python train.py --train_examples=195000 --image_size=48 --norm_position="pre" --num_experts=8 --experts_per_token=2 --conv_stem=true --positions="learned" --pooling="class_token" --lr_schedule="cosine"
Rows from block 3 of a small multi-label image tagger, named by matrix and row number. Rows with one number within an expert belong to one neuron, the router's apart. Each number is 500 + 50 x the weight over its row's rms, rounded and kept within 0 to 999. All counts start at 0. Numbers have three digits each.
Before each expert's rows are labels from the 100 images, of 14848, where the router gives the expert most weight on average: "lies over" is the class under the peak. Only what is clearly more common there than usual is listed. The data: made-up waving flags.
# router: router (model.blocks.3.mlp.router.weight, 8x256, trained with AdamW), inputs 128-255
# up: expert up (model.blocks.3.mlp.up, 8x128x256), inputs 128-255
# down: expert down (model.blocks.3.mlp.down, 8x256x128, transposed), outputs 128-255

# expert 7
lies over: flag
router.7:476490482518433410448516485505433505500372489529503431504538407532602451529519569501521429510508534557540448401499517530479503518492512460589468492471474567555552568561515480451497524493544504568618449481497557426433473418440474475406522610500484574523545475547593563509521374505517470560470446523598481572415506583559501554578529502483484466446460485407498415455482521477480433556502
up.0:544502507424481510495498544487495606546506537464525593500478465320468501493507540457503530420495484498481452492660468500474428627491506628533501522326501505551500402519521535562500557490508500466507500513500502520516531410487473503500574433508496496539736482462496402541472428535467498435461436452499695410549500510501473417432489500455493470572513341622509462498500500510500468513504
down.0:502497380500530498492522500523510463528552448512500425499522495639535503500508592626525501497500501525495509489494500487476513389435493359534487562498521473476518529413512497504477503713501460567500635501485581500473491495498557554513512613498486498456480468608500512492476633479501497505572501507510395547486508493536502501539502468519581498493503497474510498493417537502537538474532
up.1:446503369488511500507499501355488501501539502558500576503376500494498462507485499488362521526497452508523503514486383480496495492507505506507414495573493549500561502537500536503447498498410588497498493501563502499485500479500497531505499500524500503528486531498509526517504513575470468443495408385346394506518434513651504501531501500508512497505500480427491463499510527526315508551360
down.1:503500468505541500512494468531515565505525412335471554498500491508594536531506499528528493540544517493523509470500444589466435441421489524509500499470511484509497564466509499500500484500498497500528447496499494507511558502500332493450518500494499501401495515358500508483572474552515513635517502673580599487501501531501459667500556507502493481515500512501499501496450501493536507513667
up.2:497508461482507476545581499378509509494500497524514501516507500472475606669496496680493479496502495497426501482562513499588450406501424500411491692500491514503502458633398495497501550492504500498513610585493529496499481497456527585466508430505500494498564502487449534500500494500653388466502507531494555486562615499529514530502484667513460554492519497500525500455450502494501499509496
down.2:504491505492407496437441500514680398445499528503593483498450483468646525395500504483501551473500534508497496404509522522486480492528467535499501513504474447500520512356495513493490500500466590439556513444500485504408510535512524615598400475505511497502484500513504509483504552503474501709442498489497492502494515453524586510528520274601513500354471497498524499529497581611501422557531
up.3:501501450613487516504358396361535479612500500492503503504477503644501496525500457470515578485496569514500492511493464498492493407455500572501474381510494504531526609497500485488464490505520500500500504401499327480498486506482508459531496501499499453501501502479498500498559502497418498492510528542502495497513505499439493623519430496519525497445499570504501523488362519493462486487504
down.3:498510519423477504510510489505501501413548536500511643516499502387496487500499501501500413494534519522490465500500507501501485538501544524413606804499489493494493503522607484500498513476492537461472426547499524514480499508498495501358505499451483374459326499497500508485393511548502541560437501510516521508461517491500411501456495417530518508499447493485484515428500486475532501452494
up.4:505527497502498517505331504503434503502500499499471499498441412497506501489502475501411480507497500478501537522502526500495597498500240378571494483502631520517510442496507503499509459415477501533507498505407491498667512489461470490418509497481506505474372505508509482506500502507475494447488554406485449562514500481420481495500506525502467534501520509415587529509493503503500531405504
down.4:522454456486501505499616500471600500488540396500521584505500768500505503468492503506568502534497501498500479495498394497518492497501659500443503511498486494482534506501466575500487502609499400456521519511495520501323499574389502529641593523553450513724501507499498500508498512499473467497409500506557530477500513533495483504553418534529551450451499502508447395484500503499348539498500
up.5:461561745502488505403500457504514497524515482545509483502477475428544492496472504493380540506510493525488492495501500492433463539523502519500496500468513463506500450656494421500500531564465509503527465550511497493465529475386500499502496518383502482505501529531531481605497518476515512506491517397411501501543499515500495478486530261461471483543498503446499430540503500565601364491502
down.5:468563482550521490604475502501497503483476543519471483500501512515517487679365500372539607409399507462480654408437487498451500502381601538486436503496509550557433498349495521500513488494499444518500472491498500526497412507490487521506498508496486498534511364500504475501502501503510457460496497498509500483399464500477488444462501659519502514509516542504522510456536465500450501524500
up.6:509513524492482500516506465495541500509491501520522500507482515500499436499505480616401447522429446499500496556490469505575565501520484500722499488464517523508505462521613487568516503499499519503445500535503501371499510487525500490489497416494501553506499507498515499498516471498514506469456493510461493503468502489500470520498412590515510491500438498501426582509463478501489523423501
down.6:502523495534538502507548467502515508497508543483468509614462509478506491539503497498502524506572772501502501492428468505486509514473536562291505491501530499498524514492499498505480486504438432498531532569498497582392507606512437500496491540543499488443523514494441508450509436521498496498544498812514499502534506496553560484453493505476508515507502477500561511501493563503500496510499
up.7:490586524547496336501500495424513498500498532501497498499452521492497403479596506504424484492503410481500517497500564500496556512498511464648501502494571588350499487500437543513527492491429498514505497500466489526481533463575440607502504499499501501433499468541527503502553501488500350501500545509500578580539503481455264538494493623485519435503516453497506485522470475521512500515553
down.7:493498473529679584570525560496392614618503505537508495497503514503495416486485501628513593487508500470201518461525534428483487494466505459401653569498500489492422491460501500466496614500499499477492519507509495487476499477453500584499613496495641502530500563501507497555444498529498633538520436487505500429500522487503705548473500451566502595495488472475500404470546499500511519478449
up.8:533502465500487475446509584493431438590474513503527499467499499496505270562451499502504548675488510352532478515474398493484548486500532519497490560524590484434494437561573497498494499581500351501500502501504488444502428489459596444500546607497500510393505499503615501501516491510487488503504495464506491534551550504501507487503445501498385477488431495510500525461501516534526478507470
down.8:514536420606497547458499510502496594500495500486415505540499453510486517428498498492489509448502538762508486557529498498481467464494521481500498498526500500644560557518432491483504479500415501499500324484498497501463491453541500447484500492492554347382486469492436533527526649490474464503526486447618445521658391499559516484499498505502498514511597497497478497426605461515516500500492

# expert 3
lies over: backdrop
router.3:595440506518471393450431474467486432459481536602558550543473508520545377465518465424507501574489519417451445467454524409491549470506391629547520559504505504455417495497478452537563619501580527463503486494487450467408501666563473474500383553516557541524555552508525533537514482532496493494530492513411525501444479518438488434411455453530471548418468492462512538457533536524490406521472
up.0:565489656462516498507486505531530500499511501241783526500479500499574497516510484526499561504511489506542495511516399499500534500486511500500512515507502499501501465568474512509503561498545506455495495496500518504506463436391505501497322490506520511514499506507503500462489575498508419481515439520355502499485513501499527496524522494478501494397429500489499504508498402496506562531519
down.0:504513499503497502488501502469635438598500482493503593520502528485414477391515555496470489501485660435501591487509475493508502484552548479598493512492530497543526451411481555404500494456498498490539499503519581498481535495521613504474554499500475498508508480515471526361508501501422499463629504531500506518502497483427480498482473499505500491500425470500483670497606504483566531501515
up.1:513503528471480497485503385463491488453521505449501508492478466501512404496501516516496510459450499472448501461497497512498503452498332492500501335500507533382473538553500315490556555501497389492443484525501475488422476524496489536522485583534494500500510398462490501610503567499545370499500500507531496642477517506477487499510414536499586482501500499426497473429534507540367487462464
down.1:497450549550501500503497597500474496520500486547520496525453498500427494494476449502507463500481478493501482487498568452495492495495505500433518491501496452529450573373501514499504476501510400469529488487504495499500497592593509440434520275504458491488462501514493488588560496538558587502416513485501482500499497478448609511508506653497434514350528503486495472443495485473504527500488
up.2:515487566477451507561565500457537494434500498510504494501499449510556475420502502508496499487459499500500505485479480501396505505586513437525498492437542529494500347490442508587549570368462487473565485559482505502553477488436483584503503415500505435505509509486499462512514497485489497504559500501517532457498497454503526492500460646497512427471496501361483499516536427500498503505485
down.2:502466501578490543485509480501502492450503496501526499486477562478471450479501430520507457520520574483525501599500497562503545505538498480484493500469501467500516514461497352438469434405525517536496489540503641491402518493573503497497495594530483510496501498501506545500500508503542516429483457529501446494472501487564501499547519372518524506496504500653412507495558461478554498500508
up.3:523498732485516460571372465513499504497452502573494511480501475444425573538436430566313478477501514516389501560504491499499538513497496507503647483499532467485494481547500499483502508542509647478529510456414500495501455501497490627494500465509562501499497503493500520466344531499463475430517494514476499464610528575594500619500488495478537503447501498499489499472520486521409495499507
down.3:499499519512460513490507506507500460502544501499505497474542507510511406500473578473496570526498502490500532570504517421500676497519483502459538501419497482425535465489498579535522399578504482488500503500499635487503500578492523437535484474506476506488516486502457491500669500500478464489490496436503459518474599470366592649430514487550500518497477499492530527425546592517523482481503
up.4:517498501537500507500482458318451483492509582487496550495498502432492573452457499507508367476428447503500537451493501584426512502540502540388579472401499498501501494492621491504536551540465521573499512362503500323381517492528520517469504513509488504559502482500702514495537515502494527553509501561591484472541690489512521525500497327476527514360500496472489509497556498499462466392510
down.4:500595500441433475496510501500500499460406516502500480479522410500499515574506524448499498500490472535490472504482501489542495509597443443558475495499501522516500480515492501500569503501498500501629506491455505500665344498520506510499501499504499499498541465508364523714492515518447484480418504468467526344355502503427511499424472683509581500500509497496498500595479505499500489525575
up.5:493527360515518500499481287502522486528500510436465505512503549500500593450503532472500497512530518496481478478481532642504519512501502498509480486546497500521506563502541200505432499454501500475500498317488497543502477501491501293499496618493501504573499553512498426456507562506498517493465512501499469523488497523443497514500504500506362487501498529456548501522439502503491493395500
down.5:502494496439517510500591624478503487498500500501440501463500503530512499500433498501498503489502502471499492524502537500498478523480498494527491488488396510519493499460501829501506598459531506501487501525494469507546455492499497604462505497466507432501494614473480442577498508513534611587505475500499501254500540499525495508520500527403499505463488513525486465478501525522392489509516
up.6:484550594562527520513500497522491501494497518500504498677523480424531504507527502512513499501391496443500495500501501503529398444478489430495500496555492560508535504590493517510485502469492496492514499366511494381499611500499486493489520502513465527500511572656510447496477445503335632512498556525496585505490510508492501470546502494501456500500509500585506501475490474498500492491499
down.6:549477521467504583476500500554521582550478499500407472495507478478489491500566471509419468476503450513340502489500513498497670529592496478419477488517566725482495539446523455510493454393529496504396502508471492496432384501500510514547520516414499530495514546442493472487472505513492552544495571501515512490490537519478512500501492448551510501500503448617508548499504604501479502500506
up.7:601499500503531486500584434566513520500503456494427592334500511497514431499500505514499451498499505527600509500497501598499500501517481462505491493486430514506516498498464502502515503518220613487500474499462450499503402459550525740499454500501520540530519493503495605501504560491516500404453484510499503521500502556512497525506476501418505500506500491463498547469603501500503691499501
down.7:499502492510528503504545484507498505503502504585509483474473415528499543542529503506405505564500525497499471500516516507526434508500499516572380500503521433519505418527501512525495444417634477478502490494494525563487503475505471469403500515653505483502497500566489501527658545500464500518486497473505512524511440613616484448628548500538508432496490479501508438500494645497527500507501
up.8:470568466322534452481498530504459496537523518491500603468414469511535500492494521501495490509622609474499526551511515500486492513473503494489500509509505541493500495501489468497497505509507488499510500547499498512495446502401497455478506549548499495483472421506502482495508483497509468500605510493513499542519519475423499498545578493500519574498528500499506405575453511504405505485503
down.8:511496428506500513501489514500477498221481610497500500599507503501459511482495503472545493475500507495500502493555494499499472507399503562502690501440403350509517508493526478471564457557496537480449499515500510508501686510503502509501497511501492502499500538511444418625536507471571465483531503513486477477504475494509497495511487592582560500481502511483493561500535502575584594499462

# expert 0
lies over: emblem
router.0:573469496511495511522526426456575480494420462495502439496531496500477522447418564491501578421480404500500465499503428494409509582515507452546524568443633588568530541526566514537497396568471565510472491534563521581499518502608456468465537520522530584489497480534568473455533509452481456468505467464554439479559434424499418499495446520514503571536524451595488496447475417432511487496531
up.0:399505573615509489464396486486482488386503568507565507377524444501520576498486475410495450503504510500551523514466477437485500459485509532504456426480500500517436562562483496541638500548476490500499500492501445496499686494503515497501476520464589489494477485516596500625495501502503588496532497523471460493525504529478440505468555495472553440500466497540442500500499501499494401483500
down.0:497445497536512534564634502573492498486552502472519534473477501519485509492523502553660544500500474542503514472511499499455503499500557527482531500498481499491499502408493489507516514434553456497533524499515426502401500360510519509368516484502516568490500501502510480409512485608523500499492501451400514468459460499498378506503507387499514464461502491462544467514512484549498500497501
up.1:503502475757486650500505462500516494480470589540502473500501678490500473568498541545498498528518447337534480513424514350500492501501475500504502517462505501434500505499498500512468557522486477445503476680503500500499505429497563501509497501533501477506454427491498495396509493502499509498618475413516502493565541397618502556490484526501523468520588494497490347528474513551503500507502
down.1:499512502135596502527502500485478528500507514525480501502450402536505516510444487477495499496462516632419520485499499506497535577439474458557501483506382496512496513477464493531543420512500497490488516282500511513516504509537442500498490497473449450498500546489509505656420498471559500498479625504505501500488487597422496504499479459490470531493345451484506500533488499454452511530495
up.2:497498501439499553497505502563545525513502506811545534517506498524513467501513272508441506464488460501511501499504546503500497491500477490494504496501495512499483501498499494501605490502497501420485492512608472496454493510500500496519500552439483501522444497493497525569498501485483504496409379517497419601430500499458522510492530469479499517420504546508521499500504413529499486500516
down.2:485543549559496500425500489484502534475527496267518502435467544497472494494486518494478493520515500503525574508501494492499500459500481516496503496512511499516516529508500529476511483550512501437520588498500501520494498485507532498495558465584500502399516492407507496435384484486500550508502693501488511476482544553500445252460498498515484494577499500598488534466500508494500598500499
up.3:483401642450542386474362498499505501500542503489528534491510494467505487438526417503494485455489506479466492489665525524516511499489466442513500498638519473521497506513517529567503510475507514492500502498488466485493594393534501512483506688501498503470453467500495502504603504429495594535499494503505514501496594511499390500629506512501493507463439420504465499490768493483650495465503
down.3:536510492497513493519645466501522503509494505437445488508508505502521495457484558484501494569507499498517500505184811487401505504505500597445440505504501503500479497557502544489484534504479498467533471500516483486439500536504470467543584405499543498459678581511500498526468502493510493502572518506540501500460502529444499507526514501499484442504553498495478511424175438432483513534485
up.4:523525488499523472525501489534500361473481497669499437498489501465482500503430510499494491505498526500533497500541420483506433570503499485464558351490499359508493554499541467490448482499518584498450500494523345496454559559426485548488510499488506516501488431504519510443487499749495498501552500515548558519520498489508500535457501487512525644500509498484496566452502518390630494453502
down.4:472532482489530458525502432508446501504398404445552557500575490500487581548500541505514490396499470480495439491505518626506529524500328500511405495564425575513665490574448610481498507558499495511499504502442485500499502495543551436525504498553415483494498613460501485545570534501499478503503523495500499520546500475501515505735519531500500501616573496500535504573565442501497499458504
up.5:373503489579519513501604502506530413370448517501516492574484521432493485503574503500503503602492500501500532493456499447477568527503494499499503525507499498521500494497666576484472499545502579500506503537484501501511674483336529503520500500500493480429499511557503500503526521532484488473497570500502493471589497485505392478502491521500457514500500501437489500504562576538436504500468
down.5:504499536495492526503499503502503446535459367521513540499556503499498500435512447489509570495490477477543485502529477514464496375467489482472501491508508495499527525528472478481496562504549448488458500539522569486648497543549450493480507521500429471662501497500567506482486508458504453485503546496498501533418525523541580499504499526475568528500500506497497464499471443477562393510503
up.6:447500501501501495518486497444507447517567465498500456479514363438502500518615501499490490484501513541445505529513504503500497518490513503477498524487550464512475538517535529499444485495488502508499522484500544408485511586497501503513469501724519528445490484395497435490501501506512453609516500500493515576550496433411525523486487500541494500503503500498499517505496361488541578556565
down.6:500511490501497508509558461457499505479499495677615516503568509501494513496500510499481500497481571560504578499567443515508481483477496489500500520433398494580579493457504498554502457509515497533512504500501456511500600480559530494587495505306494503494488440523494504440428480494500503497465497484446532501449500499467540493601508501503519620524491502513515507500480486500477503464494
up.7:486526494500510502500537460485502549270498446500520495412567555528510517357501344508473438463499487491527484498598446510500557518458493596444403492503510491529509455460534498500501501411493516511486501508530500511398441469640499477500500547497440502506482497558504475502524499494494504474475500619513511482500502500509506507501460491494499487507509455501527518501525503683437512458458
down.7:522439580511500493432496519498568504518510499505501464496487494486494532500533514471447514491557482496505538499498526498511377538688495481530627502506488495517507521500507335527578498489500499340512499500500452504581508489507511496502496498493559500508537502390500524505503503499523500537506492501503508514576498497542481470487499500462498474485506472470586454395491498391496499503499
up.8:476496516481494504505508499482518500505499525427500498497500505500687485509461464515493491487491481499534487508714499501511509512430561438481504513535501524491489513553493469516491497456619504501568482497501313510462492484436502512519593499548520493503478506537490511518501637536581508504502496266494483489481602551500499524516501500487506459535504518485459374527490500497526500488499
down.8:501620384548494532464529506495477530593614501510486478503510500489495502527499490501514498537513553540497498497389485510508537542505428565510588530500500467529499514500490506499496584520471441496502539526505563501558503501495501503446495499505543608484545502498446535503501489461502397512499498852588474501500432487502493512495507500539527544496504409541499495460457489500521513539477

# expert 5
lies over: backdrop
router.5:558583499441551532551531608498374470523413527516497480505414483526561536534483529456543478521476471515501459436481526548548499486520471579462600567516507481450519467455531500509503513531420481435521494492560525504430509407478495552457498485616474556507576402577521492508499474553553490558529531568607504555465447473477473508554552467507532519509504466536487606486586566410490441535528
up.0:501525500505496503500478498503564603482500500435478498496500500521511431532499537439500503500499500516625490383501567500496503501518502512518434488499497511466496506304503500498500516705502500496346501498492499486499532499952508502494490500481497495411472500501504499500465498489500575500499494500491500500498515449501514599501501500497500487502499491500498512507500502499407511506517
down.0:495423513498526500501496486499506490492499492491508467496513503348499485472500439655456515505491473499463513501492502363613502441499508489474544501511475494500465490512503459498460467460468503485504495508500518517520549534520500499504503526551504502510439496523490500507460503486511518503451487473499497624492455550540500508468482694501503550498445491511563527497497490508509495497495
up.1:501433500491475491481493537496504522442508500501500458498505594499500500531511468450483512529487497505590503500476500499576538503508482554499512501523496565516497500464519488501520478504501561475491502501500498500495535505415498498504486502503611465508496500498378504467498500547497496505493506503393503474504430506479516469495460494498498451499500506500520500499502552310450497447533
down.1:502500500487500500508512522499499511501501508526492467500500528503498499503504500499531500492500500496503500501552504497499507507500501486515496502460503533500481510538497500571502502497501482485490500500500531501494495504694500499500507590438499496501500500711501513542506500483492529507460497481500502491473487507545476500504511512544499502487507503503498500595498471489535501501498
up.2:501497590500496500494498456499504484500498508499497497507494466499503505501500463501240501504500500499500502505503500500498498500495492497495497504503500494501502568594431497534505500500492498508411498439499495510499523500498500521516469541512503507498500504494499710493513499501468531499500493501463916492540435503498501478518496515499444500487499497365498499448501520494498500503497
down.2:499481498500499470500495527499506497502500499501475601500443510498520500393501455500814493470427536489495497503569486507498475505619500552500503509247515528500554482502502523476500489499574527516492491499500498499499482506498500496474501516501500512482531500445496500499500496497502508469498500492493397499508807519505524500527490404537498484541496498509553530495501513511488496500492
up.3:538506450589502496501352498501909502500494515487507467413509609498517532519523499531501452405499499489499499488497534499501503491429481503512492469497501468459501501489496496491505510498501486503489505473507500510499502524524514500514502494469499497503500505500503494538502505501521513185510496495450494502231522500590502500501446505498497641495496496609505499500573414430499502536504
down.3:496405504494501493500504489498455499496456560483495488505492499472501499496500470500391498479503477498505480499513507526502503497501498515500500500504521483485499240506498481497498482563501501387504496506500384485837501505449499484497517497599499503511462503500499501520503509552446509498301492505564492536500498474487492501443500504509500506497354501526541616500445521501504493500500
up.4:501470526545498407486478512515489502499435498467525477519568490499499437504463502487501495500500500501498525501477593503492497501476503499498503511496508508500499378458500558486504503548504497500500500497502493500509346499532682514501480495502500496468505498498504503507494474480523511486558503594500500501485502507499479477551570556486491501485441496504502510530506498476486359501517
down.4:511498479496464466500478490498444478500491499467495499498498555501473508500492548435502521540523502501498498519702498502527506500498501495451499523500448500484480511502500499522500499514560550500500500506500494493526635503497498500294496498503452469468628489545500501535492499489500461527734502481497500534505223500432358500478410504518500497455497503500442487503482498500540539500498
up.5:501456501325500507499499483501500526537501566501496525491445563462430503500504500522496502504492501488499599503629469500539550499498514501493502534497498567500498784437645501499501500478500497484518502503469504452518623506482501499500498499501482502505497501501529507594545499507510494499493501499499504500476502486696438478502500500432499491497501501499508377502502484498500494544482
down.5:506504497489539484511615470499511510456504539510556502495536507441531581496363487499495452511542503504500474498513463500475500473500504501500479500545495491518507504475500499500500424402502460500501351502500498538535519514381498500449500721500500501524495509329500502492502498523500492503530501466500505512500489491480687500483640500474500553465497501518557509497511451482509500632503
up.6:532470500500500505382497499501515505500501502500502479501500499500500491555498500500501407555495500486501539508502498501502500780497540499500551499500495502502383498493548508500500500497502502501500510502500502553500515502396500574500480500498498500495498500715500505476499501499614529499479492590396500499501508502502500501494500482500487500512499501531500499499502499488499467500538
down.6:513488505500501333525498502499502501503501497507493493521501494501501488500492510498505496537503502501500497507533534502431502497498503514489493506358518498488503483509501564501500502503508498397490494496500532491599497503599506500499666515413501695469656500482499501505501510500500517509528499492498515555531505389452494508519509497502502476480500501506591595499511502407495463502498
up.7:500348505495502499502465499436499498502639499500330510487465483486379517500467482491500508501320489687561479498500584512491500497498495502498501552348629500499500508500500532498562502515517526526526500364510502500497496506485496547492492499498497500502483499502499569475618536514493432498507499495499522504500504497499373630449431500539501507500495466313505549500506499491499518568499
down.7:498662498503500496502517498500500506490492418500504420501500443518488495499497481501500457461508489497500502500500499379499499500499501499500498490511583511503518549496500475501501509283599495509503481500500476540500341504457501505504502584500507500624496500497502497475500501500483503453626500490458536513513469540534601500498614500505500508505502469500506411478501484463500500502493
up.8:499545532500539501500503502498485629498478555452490757506514530432498516510495407494499498499492498506493497428523523518510501502498501451343588487517498322482500494501487501501482507510502480514500505497499376494516456499501488464517570503496495502495615331563558496528615500512572437538400513396521492511522484511558510503399501499500510609405501431482514438535499506318495502497506
down.8:500485397539502502499500501467499495486499500507505621486498521515522500495488507504490484610501466471485448499493523489395500509508500467503505536491504500509502639501501526503500515456502482506515466498516530500500538536341511492499509502499504496499489502462498492474498507500503496503505499504517503498517502501488516455503523526499498533496501502501537487494501441502457503496425

# expert 2
lies over: flag
router.2:469568526479594601506503478516429561475530476531457487470517529453397483490545515536520450455511476484536420570562520509433552424470467446426463540466585548505533541649500465540531447437528491524494470446562465559508506515479516469492575502387498475539483495540545445486487511381575628461593526476514554460563425564467458430532361492442517486529596481530533449446465497497539535539426
up.0:502519413568510498498494500501501493499484504495476571501583533489499501500482421495496423587563496523491489525490388501502511499536495574478496502474490501477508330284510512496454503322463604509573525520493498522513523500524391473615526498491503502502486498438505490498425506493574500506579571507471501514497499483503527509529660503511510500499470496523533580499498579481503516539509
down.0:497499494508498305457500500498511499504500531481521499476467504518465482467668510486500549435503498494521514523441609475496493513502514516520511543486424499546498601672556490510530490496507525556480414452490564477450500497515633456497469563507500498532526382531503502490485512500475515477471340496503474499497494495468446494521504499530503498501500506485602510519540437636502478501444
up.1:500528509686526494477519504499538444504420504471500493487497444505505496500494497457463491499473530499506498508503414501507504497498501536501493530475416496493500527485500501501507575502493463498523497501492445488487636734506421507607511525500477508496495496487483478502495515490430498502500499547551499501499486475506493598394506493500513471509493572598501504521494571502483468501500
down.1:500390500506501563496501502506479560496503449535484501516538532502477569582505451502561500505503490517470362498454591501501450503504459502486500487539502490501484498622495504519501505511615603499491474548496557431501375341505541435500500508501477499505479499506501462482471502523505482576492556436445534498501502442499482445598558497501487504497505530468557389503465542550492507521501
up.2:498492501498675497498527503505512498501640504477489490502479610541502500500364522531500499501497491501503498498527525500442548504412397428485479499501477502482504502503554504526458502499530500461585501444532489440508487505448496507508544506500508535501510504500422400444393449494508516550498511509449648471499499559503500571500511511494459522628503498481495582523644479583512498487477
down.2:488507500495500498500503498545497504549503629557441498500506148500501491492486501497479474460464507432527507501597510500499529500589484490500412501500504522513477496525506486501464688482400502527499490654510492500690522491497502500437508492485503501521503521511485500501499497484483490497548498508502465499494452498500500499506521528540500513498541497500492482500500365648499405540500
up.3:584446525476601669549496508621475559405502508481495500503498573451627544494511477500500528484501589498478499507485448471500586408489483347500499500487537562404537462500575427463445491537473494496519530501430492492384485419515472496507499491502518498501495499500397490342499531482461528433493500566550464489486566563498499517481520456546490524495537527503399501532423455534524533502407
down.3:362518524560381355463499497496494499496489496469391513559503424563529527499472524481497447609644500465497437498455506500484462738440493523491500495421495483498497509485495491527496541502605498612489479496517485500769493484500494510501498605576505417504498500507447484500472520451530470499593485489479510520499526523551528503487460499465499538562500500509525526500499499528441466489500
up.4:496513571595448507500484493506500543516504499551524507500494510475527549495467491442505505434336501643564520499471516472498503502510498461415561499500507288393500566501498466493493538499511496530519486503504480540650461497504506464526518446483497456502561476502517612433521489514490506496500502530586494624489502634514498421488481427504505558524482502504504501446490493469502502512473
down.4:504496530513504501498497494494509501507516464629457516537513508487515466514556500543479503436815501410431454503554598529478506498451528520497499498546504501505502467500492487549537551460545512501539502486501488525389513516507568487495500488516491505500466494501504484493483499447497488486498475546505534494470500499453520467593501498506412552498500508480488500485441455498498399428490
up.5:489482504499499502528516491468477517574507492435431499499450506540477489413500745633486499506500501491469473500500388678465489498511484496518497499555503353544448556416497434500474542523478486480477482475519434421494505549533399564508410521498559511482576525529507417619234503507525499421609505517500487558500456519476413550518600507476517545440517469506501585485610607392507498449529
down.5:501633498580550454232534500482438501615454503630501464502554498510559512490499500521503522502490504488505498501487489504491499500522522532558500498505526625480519505494505473492501405505499532442507538508498499501504501485500586387506501483470491504501500531497506512477701500506474502617489500485497508499563502373494519502508386467515382500523509501404527498473490468499446504489485
up.6:336782500500419481501501502459708503509561482498503513506473536493563477433503516501238485532557486491501471489514531502501464502510498502479502479504493496516503500498505500515503493398726575502501559525517513465485465357424490522509481490500501522497517500468502503489495343482492526509499470450514542497530545466487510566478486498448493529520491478564494336323485476501532536516498
down.6:491547504477501517485488515395364501426661504505492424525503347506461327496453455503517499498427512538524709485495512499484502502431485524445500500473579576493406475500507457526479485515503482434513447379500529449556501501536618444486524449502503628460527484569484507499501499477515483349505472498455491492426440505505529505515497570702564585471536536507377473548502553520487500509454
up.7:503445521503497401476541572491498505444497441525543494538552501496518510460546500489498502499674395512476490521491502575514556476471407474500585499486451499539496500455536500497522491377494493503568527691452495499499502473391503499484345501481445437504508519509503500507540447505489608457464497461523499462506499507487481499500412645503509529498494494456482491502505496465427511435504
down.7:520509502488500525579453446522593505465495497513494498517503530531569500488486483477507536507485497500489499501509610500506489574392596503500474462501500505536434477631550500509485578722482510386404543489498538511506414585489520497566574496486545508504429499548518453524477492502488431509603586495477571500500480501423502517515555498513501489500484512504499497482499536500597497509493
up.8:500599497540496459499580501527336480510540416573735403530428463514484511497485505644580466450496506517491501492467681500496550500499489497473471502505469500467510545501518609458452302444542516503500475403438499499541562551503485504502500506495491509506474500502500603484463500502548470481595507484499533502504504453483734396501497518497474502497618502478509503493499440530500440488494
down.8:507404560500504503496487490534499537500500531572461477499659534470508517460432518486516507657490498474468485539514509547461508505501514500507501503499500490510478507505480344483405522461505523510498508500502453450501497488526574494556505496427513450550493510500537502503502542502539513484494464496395498532487505508471224518541496330518508504500368492498504503551367504502601476458498